config = dict(
    arch='caformer',
    model='image embedding model',
    dataset='gratings and oriented noise at many angles and scales',
    train_examples=395000,
    image_size=32,
    crop_scale_min=0.8,
    horizontal_flip=False,
    targets=['angle'],
    num_classes=12,
    embedding_dim=64,
    norm='rmsnorm',
    norm_position='pre',
    hidden_act='gelu',
    mlp_ratio=2,
    head_dim=64,
    fused_qkv=True,
    qk_norm=False,
    parallel_block=False,
    inner_norm=False,
    drop_path=0.1,
    patch_size=[2, 2],
    depths=[3, 6, 6],
    widths=[48, 96, 192],
    kernel_size=7,
    am_softmax_margin=0.2,
    am_softmax_scale=30,
    init='xavier_uniform',
    residual_init='none',
    optimizer='cautious_adamw',
    learning_rate=0.0021,
    beta1=0.8,
    beta2=0.99,
    eps=1e-08,
    ema_decay=0.99,
    max_steps=12500,
    batch_size=384,
    epochs=12.2,
    lr_schedule='wsd',
    decay_fraction=0.4,
    final_lr_fraction=0,
    warmup_steps=620,
    weight_decay=0.1,
)
Rows from block 12 of a small image embedding model, named by matrix and row number. Rows with one number belong to one neuron. Each number is 50 + 12 x the weight over its row's rms, rounded and kept within 0 to 99. All counts start at 0. After the name is the row's rms in percent of the matrix's.
Before each neuron's rows are labels from the 100 images, of 14848, where the neuron reaches its highest value: "strongest on" is what is common among them. Only what is clearly more common there than usual is listed. The data: gratings and oriented noise at many angles and scales. In brackets: how many of the 100, against the usual share in percent.
# fc1: MLP up (model.blocks.12.mlp.fc1.weight, 384x192), inputs 96-191
# fc2: MLP down (model.blocks.12.mlp.fc2.weight, 192x384, transposed), outputs 96-191

strongest on: stripes at 90 degrees (100 vs 8.4)
fc1.263 096:42 61 44 47 51 53 37 38 54 66 53 50 42 63 45 68 49 46 74 41 61 43 48 44 48 59 57 44 54 56 54 56 53 48 41 51 51 52 35 42 50 52 54 57 37 60 49 48 25 55 53 45 52 71 31 59 57 29 59 55 47 51 41 33 27 73 43 44 19 34 67 55 45 56 44 30 96 40 71 61 38 66 37 56 54 39 19 46 50 54 64 74 51 40 48 61
fc2.263 099:51 37 41 54 47 63 58 69 45 35 33 47 56 39 68 45 57 58 29 63 39 38 47 59 59 45 44 67 44 59 57 58 46 55 51 47 63 36 58 46 53 41 48 33 61 37 62 54 61 63 27 47 43 34 47 30 50 61 41 39 67 50 46 68 80 50 54 51 45 60 40 52 56 48 56 65 51 57 55 46 59 33 54 40 51 61 53 50 56 55 45 25 63 47 36 50

strongest on: stripes at 60 degrees (100 vs 8.3); fine (51 vs 20.1); windowed patch (35 vs 16.4)
fc1.382 093:57 26 28 50 55 54 41 31 49 77 51 51 53 47 43 25 84 51 59 49 56 45 44 66 62 69 49 56 48 63 44 45 63 32 62 52 71 27 54 53 38 55 59 57 54 51 75 39 55 48 34 52 57 62 55 45 69 34 24 63 49 30 46 38 56 37 43 65 60 58 75 32 57 43 56 53 54 45 42 58 54 45 48 45 38 51 62 63 33 42 35 65 40 48 66 58
fc2.382 087:32 55 48 54 31 59 61 81 50 40 28 48 53 56 72 40 41 71 45 55 45 46 31 40 51 35 62 48 47 53 39 38 48 58 42 63 50 49 36 39 45 44 43 35 53 42 51 37 57 69 32 62 59 21 46 51 38 67 63 33 56 39 51 54 67 57 49 54 41 48 41 54 45 52 59 44 45 61 66 48 50 36 71 58 57 49 43 37 54 64 65 38 69 57 40 28

strongest on: stripes at 165 degrees (61 vs 8.3); stripes at 120 degrees (39 vs 8)
fc1.24 108:63 37 54 46 75 47 66 69 56 47 53 45 50 53 38 38 34 65 68 31 43 38 56 49 62 50 53 48 56 36 58 42 51 54 36 39 50 40 53 67 49 65 39 52 42 56 61 55 51 38 46 30 62 58 58 32 56 33 54 49 55 49 56 46 59 50 59 44 47 53 41 40 18 44 50 40 42 37 46 62 53 53 24 40 54 66 33 46 46 61 60 42 90 48 63 43
fc2.24 107:64 65 47 62 49 55 37 64 61 37 50 59 53 48 61 66 41 46 40 68 54 34 50 46 33 42 58 41 53 49 42 35 57 39 60 34 57 62 43 37 51 69 49 43 44 70 51 46 61 63 56 44 78 49 59 53 32 74 65 59 60 61 54 61 50 59 55 25 33 36 62 41 53 57 62 59 57 75 51 31 52 37 61 69 67 47 32 53 54 45 70 37 32 34 38 63

strongest on: stripes at 90 degrees (100 vs 8.4); very fine (66 vs 19.6); windowed patch (39 vs 16.4)
fc1.186 082:43 56 48 69 42 51 50 46 60 60 62 45 46 40 57 73 50 48 59 57 82 51 40 59 50 54 53 48 49 67 48 59 44 52 44 36 53 56 42 68 55 42 61 38 38 26 64 60 35 52 40 33 53 56 43 69 49 56 41 43 81 54 44 38 49 66 52 69 44 50 56 61 53 43 38 31 99 44 77 57 49 59 44 50 44 38 49 55 35 47 46 72 51 44 37 48
fc2.186 096:55 60 46 52 37 58 44 66 54 24 53 58 46 52 63 64 30 61 37 39 53 31 50 31 48 50 47 45 50 81 70 42 49 43 56 51 62 50 51 43 39 58 44 52 52 54 46 31 77 72 40 42 77 45 66 28 39 68 49 46 52 56 64 75 61 60 39 53 38 49 56 33 57 42 66 42 70 52 48 46 43 41 45 47 51 60 38 51 36 68 46 20 63 41 37 50

strongest on: stripes at 90 degrees (100 vs 8.4); very fine (65 vs 19.6); windowed patch (43 vs 16.4)
fc1.193 084:40 56 52 71 39 59 45 50 58 59 65 46 51 38 55 76 54 50 63 57 80 51 43 63 48 54 52 40 49 73 53 61 44 47 46 36 55 55 44 65 51 40 66 41 44 27 66 56 39 53 37 31 50 59 44 73 46 60 39 42 75 51 49 40 44 66 51 76 46 49 52 63 54 41 41 32 99 41 77 52 48 63 51 50 48 37 52 47 35 41 46 72 50 42 37 44
fc2.193 102:56 61 52 51 37 57 47 70 57 29 55 57 51 53 68 69 29 59 37 36 54 32 50 28 44 53 50 45 49 81 69 45 47 43 54 46 62 50 54 50 47 58 42 55 53 47 49 28 73 78 37 39 77 46 64 35 39 68 49 45 55 52 61 68 56 64 39 59 42 52 66 27 55 35 63 43 72 50 50 50 42 44 41 43 51 63 34 55 40 68 46 23 60 39 39 49

strongest on: stripes at 60 degrees (100 vs 8.3)
fc1.9 110:50 33 36 56 40 69 42 49 39 68 44 63 49 43 49 34 53 69 38 43 58 35 54 50 49 65 70 59 54 47 53 78 48 49 61 62 59 50 49 51 44 39 30 53 27 44 37 48 47 34 40 46 30 31 60 49 38 51 57 67 52 52 47 43 57 42 55 57 58 50 53 79 60 58 40 56 49 58 46 26 67 55 61 53 37 47 61 56 60 51 49 34 67 69 44 57
fc2.9 094:58 39 56 81 46 52 51 65 40 42 39 47 51 63 75 32 50 48 37 60 43 60 60 59 37 47 48 68 74 69 59 52 48 59 54 45 41 59 49 25 40 32 29 37 61 37 31 63 34 72 24 68 60 53 70 36 35 48 54 31 49 59 58 60 63 49 31 41 63 77 49 56 45 59 38 55 49 39 53 59 55 23 43 54 38 42 60 62 47 57 52 30 66 46 34 47

strongest on: stripes at 90 degrees (100 vs 8.4); very fine (62 vs 19.6); windowed patch (49 vs 16.4)
fc1.213 083:42 58 47 66 41 53 52 51 54 65 62 45 48 37 53 73 51 47 55 58 82 54 43 58 49 52 52 48 50 67 49 63 48 51 43 33 50 58 41 61 53 45 62 36 43 23 66 59 36 49 38 32 54 60 40 72 47 57 39 44 86 48 53 39 45 67 48 65 41 47 57 62 55 41 37 31 97 44 73 53 48 58 53 49 50 38 52 49 38 39 49 69 50 44 40 44
fc2.213 097:53 61 48 51 33 63 47 69 53 27 51 58 48 50 64 68 29 65 36 39 54 28 46 34 50 52 46 40 49 78 64 40 46 40 61 49 58 52 50 41 41 59 44 51 52 50 49 32 80 70 35 44 74 40 60 30 45 68 49 44 51 51 58 75 64 61 35 47 41 48 55 29 51 45 73 42 71 59 47 49 40 34 45 49 54 59 37 54 41 73 46 22 64 43 39 52

strongest on: stripes at 60 degrees (100 vs 8.3)
fc1.180 105:52 20 61 50 40 38 79 58 28 46 50 37 60 47 60 46 66 53 24 48 32 56 54 52 38 29 30 40 37 63 46 51 53 64 45 36 33 52 58 46 42 39 50 49 64 50 39 43 46 32 42 32 25 42 57 58 34 46 41 43 48 65 52 56 33 41 56 36 59 55 43 65 51 37 35 49 49 54 30 36 49 61 64 55 54 30 59 73 43 33 26 60 50 48 72 40
fc2.180 092:62 44 72 65 42 55 53 74 58 54 41 41 43 55 63 30 49 56 23 55 42 35 44 53 35 36 46 56 53 59 51 49 64 43 55 41 41 53 34 32 41 48 32 30 56 41 40 47 49 66 34 66 64 55 57 35 63 38 59 48 50 45 33 67 70 27 54 48 75 80 56 49 36 67 40 53 30 67 28 59 56 20 58 45 36 44 54 77 55 61 56 54 57 48 38 45

strongest on: stripes at 60 degrees (100 vs 8.3)
fc1.360 105:51 14 69 55 33 39 76 50 18 49 39 46 53 51 62 36 56 61 27 45 35 62 50 56 33 35 49 49 35 62 50 48 42 61 48 53 35 49 59 43 34 34 47 53 60 53 44 41 54 44 42 45 27 43 63 52 35 55 46 51 48 59 53 53 42 34 48 38 60 56 38 66 49 42 51 52 41 53 34 33 54 52 70 55 41 26 62 73 32 37 35 56 46 46 64 52
fc2.360 090:56 38 59 75 44 47 53 69 62 49 35 46 41 59 61 29 51 52 31 55 43 43 39 59 37 45 47 48 49 64 44 45 62 52 47 45 49 56 34 33 39 47 43 30 48 30 40 52 53 66 29 69 65 44 55 36 54 39 49 39 47 39 44 65 62 35 59 55 81 82 56 56 44 65 33 55 37 67 37 50 55 21 56 41 46 50 57 65 52 53 52 40 59 55 26 53

strongest on: stripes at 150 degrees (100 vs 8.5); very fine (43 vs 19.6)
fc1.320 104:45 53 31 39 56 66 36 59 43 65 41 49 36 39 66 54 75 33 44 55 72 54 46 33 51 36 58 56 36 60 49 59 44 41 73 44 65 58 42 34 40 42 53 61 40 49 48 24 52 47 43 54 38 43 60 67 32 60 62 43 50 52 38 29 39 44 37 55 43 50 46 61 62 37 68 62 66 46 56 33 51 63 72 57 52 49 49 36 42 27 37 50 41 69 48 61
fc2.320 110:64 40 38 28 43 32 25 23 65 39 59 63 48 49 45 37 60 45 84 52 71 41 55 23 45 53 54 33 50 45 30 42 56 52 55 41 48 59 56 57 49 61 58 58 35 30 48 34 63 51 37 28 76 49 55 57 49 63 55 70 65 58 46 47 37 52 57 52 60 36 64 26 56 56 43 61 47 71 40 34 56 72 38 61 55 60 32 50 50 40 36 43 34 64 43 65

strongest on: stripes at 60 degrees (100 vs 8.3)
fc1.50 097:50 29 62 44 42 46 68 53 37 38 41 52 52 50 43 42 36 72 32 57 35 48 51 56 37 32 51 57 46 64 66 67 47 78 46 54 30 56 50 44 27 31 37 48 37 56 30 54 50 32 40 35 29 40 55 47 26 57 51 53 47 60 62 64 53 37 58 32 59 48 45 72 59 63 40 46 49 70 44 26 51 62 56 62 57 26 59 59 65 52 41 31 52 48 57 54
fc2.50 083:59 38 65 76 33 34 39 52 45 42 45 43 35 59 60 30 44 47 48 51 57 59 52 45 26 42 48 56 72 62 48 40 51 42 59 40 26 65 53 31 41 41 35 35 37 29 31 39 49 73 33 67 71 56 80 61 38 46 62 45 45 56 51 56 70 38 40 55 85 72 54 37 53 58 33 50 35 57 44 43 53 39 47 60 42 37 68 63 55 49 44 46 47 61 33 56

strongest on: stripes at 150 degrees (99 vs 8.5); very fine (45 vs 19.6)
fc1.35 103:36 52 25 40 48 61 35 59 48 56 44 39 32 26 64 62 73 34 50 59 69 64 50 57 58 37 57 66 39 60 57 56 40 42 72 52 55 58 51 38 42 40 52 47 36 48 50 36 56 50 44 64 40 48 53 70 36 58 56 45 55 52 32 28 45 47 47 66 39 50 26 65 61 42 63 64 63 53 72 28 60 62 77 59 57 54 61 25 47 27 47 57 39 59 37 58
fc2.35 116:70 52 51 27 44 42 32 40 66 27 67 68 53 45 50 56 45 43 68 53 68 25 57 26 44 51 56 28 54 50 41 49 52 59 59 37 56 58 54 56 46 69 47 61 39 28 50 34 63 51 35 16 79 52 49 52 50 70 54 69 68 51 49 55 41 57 61 50 52 45 70 23 55 60 49 56 54 71 42 40 59 63 30 48 57 69 20 55 50 53 37 35 36 49 39 62

strongest on: stripes at 60 degrees (55 vs 8.3); very fine (45 vs 19.6); stripes at 75 degrees (41 vs 8.5)
fc1.357 100:52 59 33 40 52 79 26 47 59 67 53 57 48 43 57 59 49 46 67 67 76 36 36 53 60 71 75 66 50 57 54 79 30 44 58 48 70 53 36 61 40 44 41 59 37 44 52 49 38 52 42 43 46 48 50 48 56 58 57 66 52 46 42 28 59 33 52 67 60 60 53 70 62 47 64 56 65 47 52 57 46 41 39 57 40 55 53 46 40 52 52 41 53 64 31 59
fc2.357 090:74 47 46 59 44 31 31 37 52 47 33 71 32 55 60 34 51 50 53 49 51 63 63 39 32 46 57 64 59 63 60 55 53 49 57 50 49 65 39 39 47 54 42 58 43 36 38 52 48 63 19 60 58 53 76 46 35 42 48 64 62 69 59 61 52 21 37 54 81 96 43 47 42 64 35 61 27 47 47 46 59 38 49 62 30 48 56 45 34 46 50 48 42 56 39 59

strongest on: stripes at 150 degrees (100 vs 8.5); very fine (50 vs 19.6)
fc1.124 092:41 49 58 37 58 51 75 55 41 47 40 41 56 35 57 52 46 57 25 20 42 57 47 73 44 45 39 48 41 50 35 48 38 55 52 24 43 43 40 50 45 47 50 47 53 50 57 38 37 41 45 54 49 47 76 49 33 33 47 44 50 62 70 45 46 62 31 45 66 56 31 42 40 39 46 36 58 27 39 57 59 43 54 43 43 20 50 71 22 52 39 47 75 62 75 41
fc2.124 093:77 42 50 29 55 54 40 41 47 46 55 36 46 43 41 34 43 44 61 77 38 55 61 40 51 47 56 55 56 37 38 33 39 49 59 36 38 38 70 44 56 72 25 47 67 43 57 45 57 48 19 48 58 74 49 37 64 53 45 61 76 42 48 51 53 45 32 45 59 62 45 33 26 62 55 57 42 58 28 69 60 46 37 57 43 55 42 57 58 54 37 53 30 50 57 45